Weights of a small contrastive image-text model: 11900 steps.
Rows from block 3 of the text encoder, named by matrix and row number. Rows with one number belong to one attention dimension. Each number is 128 + 32 x the weight over its row's rms, rounded and kept within 0 to 255. All counts start at 0. After the name is the row's rms in percent of the matrix's.
# q: attention query (text_encoder.blocks.3.attn.q.weight, 256x256), inputs 0-85
# k: attention key (text_encoder.blocks.3.attn.k.weight, 256x256), inputs 0-85
q.143 126 [125 142 111 152 139 111  99 129  95 153 157 128 130 130 131 132 109  38 148 112 130  55 134  80 106  97 157 133 117 137 101  99  81 155 155 154 106 154 152 142 140 110 176 133 155 106 165 118 148  96 144 116 106 123 201 157 157 104 150 158 167 115 134 170 181  99 102 181 129 134 121 153 134 121  94 100 149  67 201 106 106  75 119 127 142 142]
k.143 111 [ 97 148 153 170 168 142 113 159 112  95 138  93 134 119 161 202 158 136 122 137 141 135  77 149 145 157 193 142 133 133 120   0 121 157 103 125 116 140 133 178 143  94  68  90 172 132 145 130 101 109 147 127 125 108 106 106 131 139  34  60 160 127 192 140 174 116 107  98 150 161 124 121 178 109 130 109 118 136 163  53 104 166 141 211 108 115]
q.144 101 [165  58 204 182 103 153 117 127  86 120 153 157 141 147 145 170 117 147 124  95 162 136 151 116 202 108 131 103 124 142  29 193 142 117  99 122  81 179 138  99 100 132 142  78 194  68  75 121 174 114  67 136 129 130 126  97 155  61 108  71 149 167  72 117 118 116  99 105 112 127 196 147  93  91 106 123 143  83 138 126 129 202 138 104 114 138]
k.144 101 [189 147 174  85 130 115  89 106 165  55 113 163 143 107 160  70 109 242  93 129  96 138 157 140 143 127 102 156 132 141  91 150 138 123 100 152 110 189 160  81 127 103 130 114 218 165  42 154 111 107 151 121 132  97 129 124 145 101  75 144 106 131 127 137 185 129 140 142 149 190 104 109 114 163 115 139 122 138 187 177 159  99 131 113 134  93]
q.145 089 [123 121 136 133  83 141 118  64 159 125 142  62 168 181 160  95 150 138 110 186 128 118  98 153 103  96 111 181 142 130 160  70 117  77 121 176 131 134 150 127 159 130 130  84 145  89 126 140 199  88  98 118 151 134 148 184 136 144 129 161 116  91  97 200  77  93 162  90 128 167 133 139 147  97 140 150 177 107 113 109 144 169 170 162  71 105]
k.145 089 [120 169 130 165 136  96 145 135 135 108 144 144 148 122 116  99 143 115 106 159 127  81 192  67 140 124  83 164 137 111 136  94 178 151 144 160 180  91  73 159 135 178  81 130 131 135  75 100  81 139 142 186 121 136 133  96 157  88 137 112 168 102 111 144 133  73 141 133 166 100 146 107 163 110 127 117 146 179 120 171 100 200 146 190  83 135]
q.146 082 [128 185 107 155 123 160 143 109 135 123 136 114 151 140 105 104 123  84 151 180 154  71 143 135 120 173 116 116 142  85 176  60  81 134  43 145 138 102 180 154 140 150 105 131 136 118 142 111 194  85 112  94 154 132 149 178 104 121 107 104 122 106 147 189 111  71 177 156 131 146 114 172 178 119 132  97 123 102 130  66 153 149 159 139  71 132]
k.146 090 [ 80  95  88 197 130 132 136 143 140 156 141 138 138  76 133 198 124 117 128 111 111  97  96  84 104 123  99 163 168 130 107  48 134  86 141 129 112  96  99 174 143 153 107 116 129 141 151 109 104 112 154 180 106 101 163  94 188 104  92 101 168  87 136  96 157 113 137 188 159 120 140 113 120  83 169 105  96 174 145 137  95 112 126 214  85 218]
q.147 076 [136  91 146 163 107 134 142 142 138 159 100 121 137 113 117 144  74 128 109 123 167  94  65 131 179 135 136 106 139  97  98 131 110 108 164 139 136 129 153 100  82 148 145  95 119  94 109 134 175 176 170 153 108 131 154 133 199  72 127 145 153 104  78  79 134 175 119 102  74 129 201 113 143  98 151 112 141 105 162 190 107  72 120  98 131 145]
k.147 073 [180 132 178  76 114 151 112 110 126  82 102 213 155  96 139  50  97 191 100 115 139  85 137 169 154 153 107 151 111  98 104 132 178 126 105 169 154 141 140  73 119 113 138 175 130 125  61 161 148 172 130 161 186 166 121 145 134 137 110 195  90 159 123 194 107 126 140 120 136 145  88 121 131  98 111 133 141 118 171 212 149 131 141 125 135 120]
q.148 074 [ 73  88 184  42 126 177  47 111 135 149 112 148 179 128 146 107 106  93  97  93 167 163 108 169 149 110 119 100 150 149 102 126 156 136 148 162 137 122 105 131 162 135 165 113 133 112 130 123 179  92 114 100  89 146 114 159 150  70 147 157 206 114 132 127 118  50 103 142  58 117 143 137  91 126 172 158 160 140 147 120 131  88 161 111 114 123]
k.148 075 [124 190 165 169 147 151 131  99 165  85 125 152 139 140 131  64 122 194 139 113 133  97 122 233 115 148  40 159 128  85 184 129 133 131 119 117 199 137  99 150  87 122  51 146 119 118  61 143 138 146 157 165 155 125 122  91 129  90 100 141 151 144 142  78 153 129 111 149  84 108 145 146 135 118 168 117 164 114 150 140 116 124 122 120  81 130]
q.149 102 [175 150 101 157 106 143 104 142  83 164 194 151  89 115 133 163 113 158 131 125 128 150 134 148 198 174 204 134 129 145 124 180 135 158 149  99 131  70 105  90 104 144 147 150  83  76 108 105 164 142 131  97 116  88  99 187 134 165 146  92  94 149  66 119 121 156 121  51  98 131 135 183 100 138  78 207 115  99 141 125 142 176 146 115 117 160]
k.149 100 [175 134 151  73 153 122 141 177 144 127  95 138 120 114 111 175  89 174 115 153 138 139 196 113 177 176  93 119  93 140 159 157  84 129 140 137 117 131 146  78 168 143 173 151 130 121  67 140  93 142 186 124  64  92 138 193 100 126 115 156  84 137 108 137 109 148 130 150 150 151 125  82 174 142  64 157 216 119 150 156  91  53 150  97 214 126]
q.150 104 [134  64 164  73 102 199 112 105 138 112  98 152 126 155 137 126 149 138  95 130 142 162  88 192 131  98 120  84 110 128 156 198  86 117 134  96  97 131 113 136 128  98 168 105 167  91  98 108 145  99  84 119 116 113  99 159  96 143 111 113 105 159 132 144  87  82 107  90  64 110 130  99 136  85 205 149 140 197 119 105 101 104 147 116 131 145]
k.150 116 [195 140 143 142 158 114 111 109 158 150 131 153  81 139 146  81  97 190 105 111 133 149 173 183 100  98  89 139  85 111 200 196 102 107 151 140 143 110 136 149  97 143 140 166 139 187  81 114 127  95 181 166 131 106  99 164 110 150 101  95 122 145 131  71 135 175 120 113  81  91 109 167 110 150 117 109 145 145 130 151 104  81 120  77  55 105]
q.151 108 [105 157 118 125 155  61 116 158 124 127 175 142 104 119 126 105 123  81 130  94 135 150 154  90 102 106 138 103 106 183  65 245 105 123 161 133 108 112 131 176 166 163 116 157 131 133 173 131  77 147 119 117 113 124 134  83 111 166 107 116 164 116 141  70 155 208 104 120 146 120 121 155 169 151  61 143 117 120 148 187 146 138  79 117 192  99]
k.151 116 [ 96 162 181  42 142 114 143 107 117 111 158  72 105 181 167 108 140 125 152 174 152 215 122 150  87 140 181  77 138 121 122 128 101 130 123 125 154 115 151 147 110 122 136  59 116  97 144 142 140 101 137 103  98 151 142 176  97 105 181 128  52 112 111 181 119  90 129 104 156 140 153 158 136 165 164 142 115  86  94 145 133 175 111 113 128  94]
q.152 097 [ 79 193  91  48 182  97 171 158 172  89  76 176 117  57 148 134 132 118 159 152 132 126 118 123 132 173 110  76 118 116 158 160 137 153 158 117 132 100 110 153 164 129 130 151  94 161  82 128  66 136 135 116 125 141 128 120  64  74 104 130 163 113 208  94 173  83 120 165  83 100 139 135 165 190  84 107  89 153 104 199 182 127  91  96 165 155]
k.152 093 [115 146 137 118 134 139 192  92 150 142 126 142 108 161 101 113 140 103  54 110 145 155  48 143  96 110 136  84 168  95 140 149 157 148 135  97 161  92 145 159 127  80 120 187  96 133 197 159 126 133 102  92 140 151  95 144 102  84 160 133 115 124 138 150 140 181 142 117  37 108 154 130  96 152 230  87 154  93  94 140 101 148 124 102 136 156]
q.153 088 [151  57 173  95 116 133 170 129 133 150  84 134 152 152 141 126 152  84 109 102 119  98 130 139 139 106  77 120  85 128  80 134 175 121 151 100  81 161 132 141 158  78 149 171 185 137 105 138 107 123 102 161 159 136 138  91 106 109 156 168 167 141 156 129 143  73 101 154 113 126 157  60 127 119 142 105 101 109 163 232 112  76  92 125 203 135]
k.153 086 [124 121 185 187 105 117 133 123 154 112 148 137 135 167 128 133 147 135  68 172  97 169  97 146 114 178 168 110 151 120  69 109 214 120 121 128 107 130 139 167 117  98 110  64 161 119 173 118 188  90 126  96 193 161  95  67 157  77  92 136 118 120 173 134 138 185 148  92 132 125  94 138 167 156  78 136  94 154 118 110 153 186 140 111  70 100]
q.154 097 [ 60 193 130 100 141 121  75 151  73 152 123 150 136  97 151 124 145 153 170 135 144 122 164 146 151 114 166 141 175 102  91 124 126 190 159 160 163 107  84  76 107 117 142 121 110 141 129 164 115 178 123 143 115 183 178 160 144 106 127 146 127 118  82 133 140 101 148  77  38 125 117 154 122 121 213 154 101 125 116  88 138 132 109 134  92  95]
k.154 092 [126 146  81 130 133 159 145 150 173 117 113 116 152 123 152  93 120 160 153 126 108 123 130 201 112 124  74  99 136 144  81  89 112 162 180 131 153 138 142 119 184 110 119 133 193  91 134 128 111 132 105 138 165 131 162 120 136  99 136 107 124 155 155 101 145  60 133 122  74 179 161  97  89  85 128 118 117 113 135  62 179 144 173 145 187  97]
q.155 085 [159  77 128 160 109 155 166 127 167 132 104 192 129 125 104 144 154 146 123  98  59 148 124 144 175 183  97 121 116 116 159 121 155 127 137  91 135 150 133 150 110 115 113 146 152  53  87 133 150 110 126 115 163 128  88 146  79 110 154 121 108 146 111 105  74 196 100 175 165 133 108 145 114 115  82 127  99 150 125 149  90 101 130 138 232 202]
k.155 089 [154 107  78 101 114 101 105 124 100 176 136 143  42  93  80 169 127  98  38 164  83 165 147 115 122 144 156 136 110 176 108 163 171  95 114 137  71 118 151 148 130 102 174 162  77 161 191  94 113 153 109 120 145 111 152 136 110 170 109 167  92 103 117 105  82 166 139 152 209  73 107 140  99 168 118 159  99 172 121 146 141  92 120  99 173 152]
q.156 100 [ 68 146  92  78 131 106 128 150 133 123 101 132 135  93 111 124 125 123 112 144 120 112  57 135 122 128 122 150 160  98 138 107 115 123 202 128 184 112  96 148 110 103 122 195  95 126 152 137 129 185 223 148 149 129 156 158 153 160 177 186 126  75 133  91 118 140 125 148  71 112 129 120 143 125  99 138 123 169 165 155 106  61 143 109 144 133]
k.156 103 [148 113 101 110 133 168 151 118  53 178 132 131 115 120  74 146 116  59 107 123 104 124 120 151  89  93  94 123 150 160 146 133 115 172 124 129 127  96 137  86 101  98 130 188  37  84 187 145 136 148  60 136 145 163 121 159  90 181 178 145  91 128 114 158 124 113 164 128 197  98 166 163 138 140 223  83 173 157  98  95 164 131 121 150 133 137]
q.157 111 [ 58 186  87 125 177  90 135 139 138 108 100 179 141  98 121  78 152 131 127  92 103 174 144 126 132 173  86 142 140 133 162  97 197 190 110 125 179 102 103 147 171 148  99 186 100 149 149 139  81 128 150 109 156 146 132 146  92 154 185 166 146 107 161  96 137 172 161 189 121 132  65 147 113 173 121 105 132 155 100 123 127  85 116 122 148 132]
k.157 117 [104 111  78 184 103 160 167 148  94 195  95 134 122  99  75 160 135  82 123 153 112 147  88 115 130 137 110  89 129 152 103 110 131 128 149  91 117 119  94 185 128 144 147 139  68  81 196 127 135 148  77 100 147 137 159  90 114  99 153 128 157 102 118 116  33 147 134 154  96 116 140 131 128 106 191 136 127 126 112  51 146 107 159 137 144 192]
q.158 116 [157 107 102 118  57 157 154 130  88 157 148 157 133 162 133 110 140 134 129 126  96 133 138 134 145 175 147 141 122 119 102 180 106 136  97  91 100 119 121 104 161 125 116 129 123  69 140  70 122  95  89  85 157  84  84 169  94 171 121  92  74 159 125 138  55 208 116 190  96 102 105 141 109  56  39 151  97 148 143  91 108 162 137 109 216 177]
k.158 111 [148  78 111  68 147 119  78 145 124 184 129 151  53  82 125 181 118 113 125 143 127 178 149 123 147 154 143 140  93 186 158 224 100  89 124 119  74 122 117 171 108 141 180 101 109 131 127 114  68 112 196 131 110 100 120 183 121 114  88 132 103 116 151  80 108 145 111 131 139  91  90 171  92 146 111 169 101 158 156 167  99  68 107 115  82 154]
q.159 114 [125 118 156  22 159  45 106 112 168 115 106 150 153 144 172  83 136  94 104 107 133 114 142 116 129 121 105 109  87 130  84 145 188 117 171 117 124 137 112 158 198 143 180 169 150 138  55 125 119 129 133 132 110  99 135 140  89 100 129 165 165 128 150 107 160 130  81 126  51 139 151  88 159 132  98 110 130 131 159 222  93  87 101  92 202 137]
k.159 116 [124 174 141 144  94 163 145 101 110 162 131 139 123 147  88  78 118 118  76 159 123 177 124 173 121 146 118 106 143 124 105 105 132 167 159 165 138 102 162 171 120  76 157 201 110 114 172 127 154 110 138 135 156 141  67 127 118 113 152 142  93 116 103 176 107 181 146 104  94 123 153 142 142 125 175 117 157 112 104  91 123 157 140 130 105 125]
q.160 093 [115 178 139  80 117 117 204 185 151 129 113 137  86  42 144  85 162  39 146 164 125  92 109 159 113 149 118 126 109 141 110 214  83 200  98 110 105 111 153 129 160  90 117 158  79 135 122 116 148  97 125  75 134 178 150 129 106 137 114 123 173 140 148  82 130 179 139 171  97  83  77 133 184 158  69 106 103 138 189 164 155 165  59 165 104 110]
k.160 098 [102 158 133 155 102 128 113 145 138 148 128 152 128 140 150 134 140  82  97 131 145 114  45  77 138 108 109 104  97  82 122  52 112  99 170 150 130 127 138 145 134 138 170  98  83 144 169 132 132 143 121 120 106 142 174 131 128 117  81 106 125 106 164 135  86 211 125 143  40  98 141  80 167  66 154  92 118  98  95  64 107 123  98 110 117  94]
q.161 094 [145  95 141 218  38 169 144  88 114 154 112 125 124 163 106 113 146 123  95 157  97 100  92 135 140 152 119 161 142 171 101 167 113  89 100 107  69 122  88 134 141 125 127 139 159  70 128  94 231 139 107 113 123  75 108 126 123 159 114 105  83 148  84 154  72 151 145 149 195 160 127 156 119  65 102 180 116 154 157  90 111 158 167 127 178 144]
k.161 090 [114 106 117  98 139 118  71 101 153 102 183 143 110 147 147 119 148 149 102 145 100 133 150 108 106 135 116 157 171 160 154 188 104  90 114 100 105 165 108 100  91 149 151  45 124 141  63 122  96  91 130 133  89 133 129 163 102 141 103 147  56 125 160  88 204  43 140 169 184  56 107 126 158 172 114 153 128 170 144 183 111  79  86 154 111 145]
q.162 108 [139 104 134 100 153  68 166 111 147 148  80 134 141 176 110  75 101  97  71 137 141 156 113 110 105 119 133 156  87 127 130  59 176  77 168 117 135 173 154 130 181 120 121 144 135 113 103 111 151 117 171 135 101 120 114 107  94 109 179 184  96  95 131 149 128 120  95 163 146 188 184  73  92 134  82 125 169  77 151 214  72  26 122 118 148 156]
k.162 105 [106 102 149 183 112 155 130 113 112 153  59 157 117 138 112 131  97 113 104 132 141 115 105 160 176 152 149 104 125 134 106 122 234 151 101 155  94 163 104 158 110 108 126 201  78 117 174 118 144 159 106 167 183 134  81 119  71 142 127 200 113 141 140 130  65 132 110 109 137  74 131 160 136 137  98 140 104 156 119 149 151 146 100 103 118 136]
q.163 087 [106 191 120 132 104 126 207 147 106 143 141 119 133  88 118 151 153 107 124 184 104 110 117 150 118 167 110 149  81 144 145 134 120 198 139  71 142 131  98  86 137  93  47 182 133 139 145 113 102 149  81 129 150 104 116  87 120 188  99  77  13 144 165 134 113 140 117 110 145 138 101 128 146 146 123 171 120 139 114 124 149 140 133 154  95  61]
k.163 086 [ 85 116  97 150 119  99 138 152 169 144 142 111 162 155 135 147 141 131 123 122 131 118  67  84 136 124  75 118 170  95 133 107 145 120 177 131 119 148  73 110 127 153 176  73  93 101 174 129 116 136  93 168 124 166 134 147 133  62 166  89 129 132 163  99 144  84 124 111  66  79 143  77 134 133 100 121 116 124  92 120 119 168 138 130  54 151]
q.164 075 [112 194 121 107 173  98 147 169 158  81 119 153  94  61 121 181  97 137 170 167 133 162 116  97  90 112 121 102 110 122 149 179  74 130 160 123 148 121  79 147 120 136 111 109  67 169 122 142  76 173 158 138  82 121 140 100 132 102  96  78 132 150 152  87 131 180 113 155 165  87  96 135 157 184 133 124 115 175 114 106 138 109 103 120 109 142]
k.164 079 [119 147  67  44  97 151 133  96  84 157 142  81 140 158 136  73 134  95 145  64 166 119  76 136 121  68 154 112 132 126 131 140  79 142 146  87 138 121 176  61 110  79 169 196 108 164 147 163 129 128  95 108 108 133 139 205  94 191 177 134  99 180 128 110 157 138 113 136  85 163 141 138  74 144 201  96 138  66 109 133 128  92  89  84 209  92]
q.165 087 [116 138 134  42 178 112 124  97 156 141  98 121 167 140 129  98 125 117 126 171 161 144 142 123  70 121 111 119 131 113 133  90 141 121 160 189 162 138 165 126 211 146 132  89 109 116 101 121 113  85 146 118 132 160 167 201 122  29 136 220 192  74 153 164 103 106 133 192  56  97 138 137 119 123 120 103 147  98 135 148 139 102 106 110 118 176]
k.165 088 [115 162 131 190 120 124 162 145 113 128 127 162 135 112 138 103 141 122  93 144 130 114  93 103 167 136 117 156 105  96 105 101 204 149 125 124 137  89 115 209 101 101 109 221 117 111 179 129 117 132 118 136 162 104 115  63 170 133  98 109 169 117 123 114  84 164 114 134  76 122 130 131 105  58 204  67  93 167 127  93 133 147 122 156 102 128]
q.166 097 [110  88 203 100 120 131 146 116 177 137  84 125 161 135 149 126 155  78 111 158 164 123  99 155  97  56 115 108  79 155  64 158 137 136 173 139  87 165 144 166 162 103 154 141 139 110  82 111 185 115 112 121 112 171 150  82 114  75 128 157 192  89 123 120 112 101  88 139  93 112 169 121 156 140 183 110 134 104 189 231 145 111  92 123 151 131]
k.166 096 [103 199 165 161 110 157 108 100 153  86 125 144 137 151 177  79 113 214  77 180 142 133  88 130 128 117 104 159 164  72 126 105 170 109 110 147 112 118 131 147  93  84 115 121 127 101  98 108 156  76 102 154 196 162 155 105 118 113  84 137  84 117 142 156 134 178 135 174 101  98 145 115 144 134 150 108 112 148 102 137 143 142 121  95 111 111]
q.167 084 [193 103 204 171 129 120 139 125 176 129 207  99  89 156  77 150 104  95  77 157 128 138 148 133  99 185  86 110  84 144 128 170 131 102 131 119 130 104 147 120 108 123 107 127 149 112 114 104 158 168 152 132  87 114 118  86 136 132  98  95  41 163  76 131 109 123 135  97 220 166 169 101 170 130 111 158 155 130 133 135 139 178 135 134 109  95]
k.167 077 [114  64 113  99 109 140 142 111 143 144 151  83 118 131 142 105 113 128 157  97  88 133 167  94 149 129 151 162 141 149 119 122 152 109  78 114  99 167 155  46 106  90 191 106 116 139 106 130 184  94 141 159  62 150 159 132 144 150 131 159  97 161 113 135 170 120 113 135 222 101 105 126 139 167  83 131  87 104 138 190 170 113 121 112  72 152]
q.168 064 [160 126 109 171  99 161 143 117  72 148 116 145 161 183 126  59 139 186 149 134 159 104 129 132 134 144 163 166 152 121 121 119 153 130   0  82 117  83 136  78 107 129 123 136 128 149 126  84 154 118  99 115 139  87 115 161 145 170 179 114  72 179 110 156 107 146 165 151  94 127 123 137  55  67 140 142 129 145 130  44 102 161 157  92  99 121]
k.168 068 [146  80  95 194 145 142 116 169 135 137  97 178 144  76 127 199 110 155 140 113 146 119 151  87 155 169  61 131 113 165  97 118  74  75 189 141  77 158 121 141 174 176 144 102 159 165  75 118  77 105 179 107 121 110 143  92 164 115  80 153 163  90 140  66 116 127 131 144 129 153  96 117 148  82  83 170 129 178 160 114 127  61 135 147 114 184]
q.169 129 [134 123 153 173 151 138 142 142 109 140 120 124 132 140 121 153 134 137 132 113 168 167 146  60 126  61 143 105  89 162  57 163  95 125 161 138  73 154 131 199 159 128 130  91 179  91 114 130  94 127  84 114 120 128  90  50  97  98 105 134 144  96 146 150 114 158 105 120 167 142 152 147 130 132 169 137 139  93 146 158 112  85  85 103 189  84]
k.169 134 [106 180 179 101 183 106 139 134 155  52 150  82  97 181 208 114 135 157 145 177 121 207  95 178 112 137 165 105 132  99 109 125 143 111 108 125 146 147 126 183  98  96 100  59 162 104  98 110 155  65 158  93 158 137 141 101  72  82 144 121  78 111 135 141 113  72 136 162 145 124 124 143 123 134 124 152  96 151 103 173 132 161 117 135 141 128]
q.170 099 [136 144 172 109 192 121 122 111 148  96 192 135  80 155 124 110 131  96 104 142 124 233 151 135 131 154 137 113 120 114 144 157 180 112 148 118 152 101 117 122 163 134 106 124 106 117  92 163 123 128 126 100 146 168 100 158 126 108 144 154 112 143 121 143 139  95 133  69 151 173 119 134 116 213 128 177 159 112  90 169 128  93 150 146 123 162]
k.170 100 [146 103 181 193 159 101 201 153 119 119 112  95 102 158  82 118 155  97 121 154 117 154 155  85 114 124 119 103  80 136 135 139 230 148 106  98 157 124 138 123 146  84 137 205 114 121 156 145 173 146 145  61  85  84 155  99 107 116 130 131 123 140 144 108  92 174 111 113 173 144 132 121 148 180 102 105 137 163  99 121 127 106 150  80 129 104]
q.171 090 [190  88 175 110 106 127 104 148 110 134 150 101 101 102 135 182 142 183  73 127 168 110 141 129 187 149 136 178 120 180 160 163  89 146 185 116 110 143 148 121 105 121  82 152 150 107  84  71 104 146 125 150 133 105  78 128 106 182  78 119  70 128 115 119 114 115 133  76 180 168 151 118 132 100  86 177 119 131 146  91 105 161  88 147 153 106]
k.171 095 [152 148  92 106 162 107 160 157 151  90 116  88 129 115 170 113 105 157 138 144 104 131 151 154 180 120 161 140 117 116 139 196  76 141 125 142 107 194 149  89 113 164 168  89 128 124 107 110 130 106 156 140  95 107 130 166  89 128 205 120 108 134  91 108 160  82 144 120 165  69 107 133 112 140  20 104 126 127 116 186 149 143  86  60 132 120]
q.172 097 [194  88 149 128  64 163 152 124 150 112 129 141 112 111 106 135  92 163 158 160  98 135 133 124 148 149 117 112 131 138 139 165  88 110 123  91  95 137 125 134 116  96 131 102 100  93  97 128 193 111  91 112 109  92  79 118 101  56 100  97  80 160 142 143  72 183  82 175 128 107 164 119 143  94  67 196 125 151 121 131 113 141 111 105 157 185]
k.172 092 [167 163 115   4 161  73  88  95 111 129 121 143  76 122 138 141 121 138  78 132 113 124 165 120 138 129 101 188 142 128 148 161 156  88 189 161 112 126 118 127 113 123 170 143 103 230  77 139  66 156 184 141  94 107 109 141  80  72 152 173 107 147 171 111 186 141 113 111 131 106 107 121 116 148 118 121 138 150 124 213  92 120 106  79 136 119]
q.173 073 [133 112 127 155 152 139 127 123 119 152 110 139 126 100 111 155 143 152 128  87 142  93 164 168 220 130 103 102 145 136 165 160 190 128  78 103 120  91 120 139  63 112 122 168 103 139 116 144 118 148 139 170 185 130 120 133 118 133 169 155 202 151  60  89 171  96 159  61 202  91 113 164 132 150 190 133  79 140 128 141 121 124 120 162 144 131]
k.173 077 [141 135  95 155  56 119 161 128 111 116 124  97 170 138 130 122 107 154  99 185 129 118 131 142 127 174 103 118 135 123  83  49  80 112 170  95 145 176 190 108 147 194 119  63 111 152 152  94 159 111 126 122 119 116 196  82 126 171 158 156 101  88 165 124 146 136 176 132 193 165  87 103 172  83  48 149 127 106 114 133 140 146 119 110 186 129]
q.174 086 [173 101 109 132 116 196 170 110 114 170  62 166 169 119  84 136  79 120  85 143 172  86  99 133 125 123 121  96 149 141 138  52 129  92  86 115 149 147 118 119 110 132 125 146 115 119 131  97 205 159 152 163 140 113  96 196 163  78 154 113 159 120 104 113 114 144 132 186 129  57 117 154  82  66 145 150 117 121 157  72 108  72 183 127  97 151]
k.174 084 [128 123 131 128  62 161  93  96 118 139 133 181 172 106 121 143 109 158 109  74 126 107  90 165 171 126  58 158 174 150 131 130 111  92 156 120 107 114 120 105 139 155 143 131 132 118 101 130 137 147 113 205 171 113 132  85 165 203 105 166 113 158 103  66 139 156 123 152 131 132  73 110  86  87 211 137 132 159 167 151 128  40  81 125 139 150]
q.175 082 [130 119 127 185 127 148  99 120 101 172  93 127 200 125  97 169 130 165 163 128 124  66 101 123 102 112  97 100 137 141 122 112 131 155  88 152 125 124 100 123  69 103 150 126 120 159 141 105 115 160 146 167 127 108 190 138 176  77 142 133 140 141 110 126 142 115 160 179  99  86 137 134 122  83 229  95 123 152 157  75 140 176 145 106 101  92]
k.175 091 [118 143  80 149  71 166 105 132 156 100 148 154 188  79 169 120 137 184 126 103 128  84 103 123 159 137  93 174 167 124 105  71  76 131 155 119 100 157 127 118 112 116 134  76 183 103  86 118 120  85  91 151 168 164 129  96 170 152  80 116 134 143 139 117 161 105 138 169  83 145  78  91 132  39 155 118 129 106 168  73 174 140 143 185 119 172]
q.176 093 [116 126 150 176 140 105  88  77 107 140 170 113 113 202 135 155 140  80  91 131 134 172 159 119 104 146 169  94  96 190  81 190 190 105 131 113  85 142 114 134 154 142 106 113 146 104 113  95 146  97 103 114  84  97 114  59 117 130 107 135  91 148 119 158 139 114 113  81 206 184 156 144 105 166 123 119 155  72 108 168 151 139 139 131 155 142]
k.176 088 [ 67 122 162 157 128 113  89 106 184  93 157  93 112 155 175  99 134 241 155 144 162 147 123 101 127 122 147 134 147 103 177 178 153 119  58 127  99 179 113 144  94 123 108 114 138  70 112 121 140  66 102 147 120 146 129 135 101 128  67 105  76 122 142 135 174  80 119 151 129  70 139 127 125 172  81 171 102 100 147 143 130 106 118 127  98 160]
q.177 094 [172  86 156 178  85 147  66  92 155 129 184  58 129 142 131 120 124 142 139 113 121 143 139 117 124 116 121 150 145 117 148 135 105  94 205 147 100 131 153 153 122 176 157  85 145 104 134 158 165  96 131 137 109 119 166 164 129 154  95 164 149 105  66 170  77 168 136  77 176 155  75 147 187  86 119 146 156  96 133  92  65 111 110 114 149 163]
k.177 088 [155 160 121  79 126  78 107 123 103 118 147 119  98  95 140 114 118 144 129 174 114  61 210 114 104 134 158 170  76 118 145 108  99 134 178 160 150 141 133 128 103 139 135 142 155 195  68 115 134 123 170 153  89 109 138 111 105 129 153  92 133 117 139 170 130  96 127 131 174 113 108 147 167  96  92 148 145 135 144 129  80 119 119 159 146 110]
q.178 091 [ 92 128  88 124 154 129 175 179  95 141  58  99 139  81 124 147 111 160 152 123 156 141 107  98 126  77 149 127 131 131  59 148 116 141 177 120  95 161 116 146 148 115 104 110  99 144 151 143  84 145 144 147 137 142 141  43 135  75  86 188 168  73 191  92 154 178  85 169  75  67 167 113 122 127  89  99 110 131 141 208 144  99  70 110 135 141]
k.178 091 [131 154 189  54 190 142 121 112 114  94 110 142 138 146 166 117 118 140 120 127 143 129  38 159 134 111 161 112 156  82 145 196 168 126  87 146 113 132 110 129  79  88 110 114 131  72 148 145 154 134  84 103 206 166 122 133  61  98 119 121  73 144 143 155 122 119 137 106  42 114 147 146 112 131 207  94 135 128 113 154 160 151  99 125 154 112]
q.179 100 [113  99 110  92 163  73 115 158 160 175 159 119 152 119 132  70 156 117 151 128 134 119  98  93  67 123 186 148 114 123  89 126 105 134 198 141  87 118 173 142 186 167 149 177 147 186 168 151  62 106 169 107 119 132 164 155 101 112 167 204 156 129 151 123 101 136 102 182  71 115 114 131 109 135 102 112  93 137 148 170 118 163  89  94 174 184]
k.179 102 [107 129 145 174 122 138 136 144 148 129 171 135 138 177 117 123 146  68 103 156 129 146 105 102 129 158 174  93 101  93  94 136  73 121 107 109  73 103 169 124 156 100 143 174  95  73 164 116 183 100  74  73 156 144  83 147 150 137 101 118 110 143 128 170  64 130 125  88 105 131 138 132 174 131 182 124 121 125  93  42 134 115 142 172 127  83]
q.180 096 [108 140 134 129 171 130  61 140 111 111 142 108 136  95 104 167 112 156 180  82 100 102 146 101 134  98  70 133 149 140 124 123 159 176 141 139 166 120 113 161  62  69 130 134  90 165 156 138  82 124 155 167 103 149 179  68 150  81 128 160 122 120 153 135 168 132 112 165 142 134 113 105 164 116 165 111 148 148 150 117 125 112  79 129 128  97]
k.180 092 [104 176  54  89 133 137 124 117  93 121 110  80 175  92 144 140 117 136 144 116 107 131 119 141 129 139 171 174 161 169 122  37 111 148 164 149 110 161 131 138 116 121 111  76 144 148 140 119  92 124  95 144 154 159 159  74 102 106 134  84 171 106 155 128 190  97 134 121 112 126 132 141 145  53 147  99 105  71 127  65 198 240 156 149 143 151]
q.181 092 [120 129 104 151 122 122 160 145 122 116 136 116  77  99 137 122 161 115 107 131  93 171  73 110  98  86 151 148 117 169  82 195 111 144 180  70  57 151  96 160 134 124 113 177 122 142 138 133 146 122 131 103 153  98 110 108 118 182 113 115 113 147 146 114 128 189 113 109 137 129  86 143 133 184  78 170 129 157 155 171 100 139 127 144 162 137]
k.181 100 [126 152 174 136 163 126 104 155 132 112 137 125  86 144 114 108 156 108 120 148 149 107 116 110 121  97 125 111 119  96 195 215 108 117 132 145 111 144 103  97 131 106 180 155  94  77  90 139 182 115  96  80  99 122 115 189  44 124 120 115  70 156 109 132 113 129 118 119  91  76 127 108 169 164 116 109 192 147  98  91 113  57  99 105 146  86]
q.182 098 [113 143  98  76 140 105 138 172 128 180 100 135 149  29 135 132 138 125 147 140 133  56 101 112 128  90 125 137 145 127  78  82  85 199 211 128 128 127  80 148 113  98 159 211 105 160 152 126 121 155 163 154 153 128 148 173 132 103 126 127 158 103 159  88 152 113  95 143  62  61 107 165 151  97 153 146  49 145 169 111 120 127 123 142 177 103]
k.182 091 [ 85 199  98  91  85 171 136 139 141 130 160 113 171 158 114 113 132  91 123 151 106 124  71 173 138 123  98 163 207 116 129  93  43 123 159 126  97  86 140  80 179 114 135 115 113  53 179  99 163 105  90 157 164 138 114 156 158 155 170 116  66 181 118 136 152 139 146 154  75 149 166  99 131 101 181  94 185 119  84  74 101 129 122 168 218  67]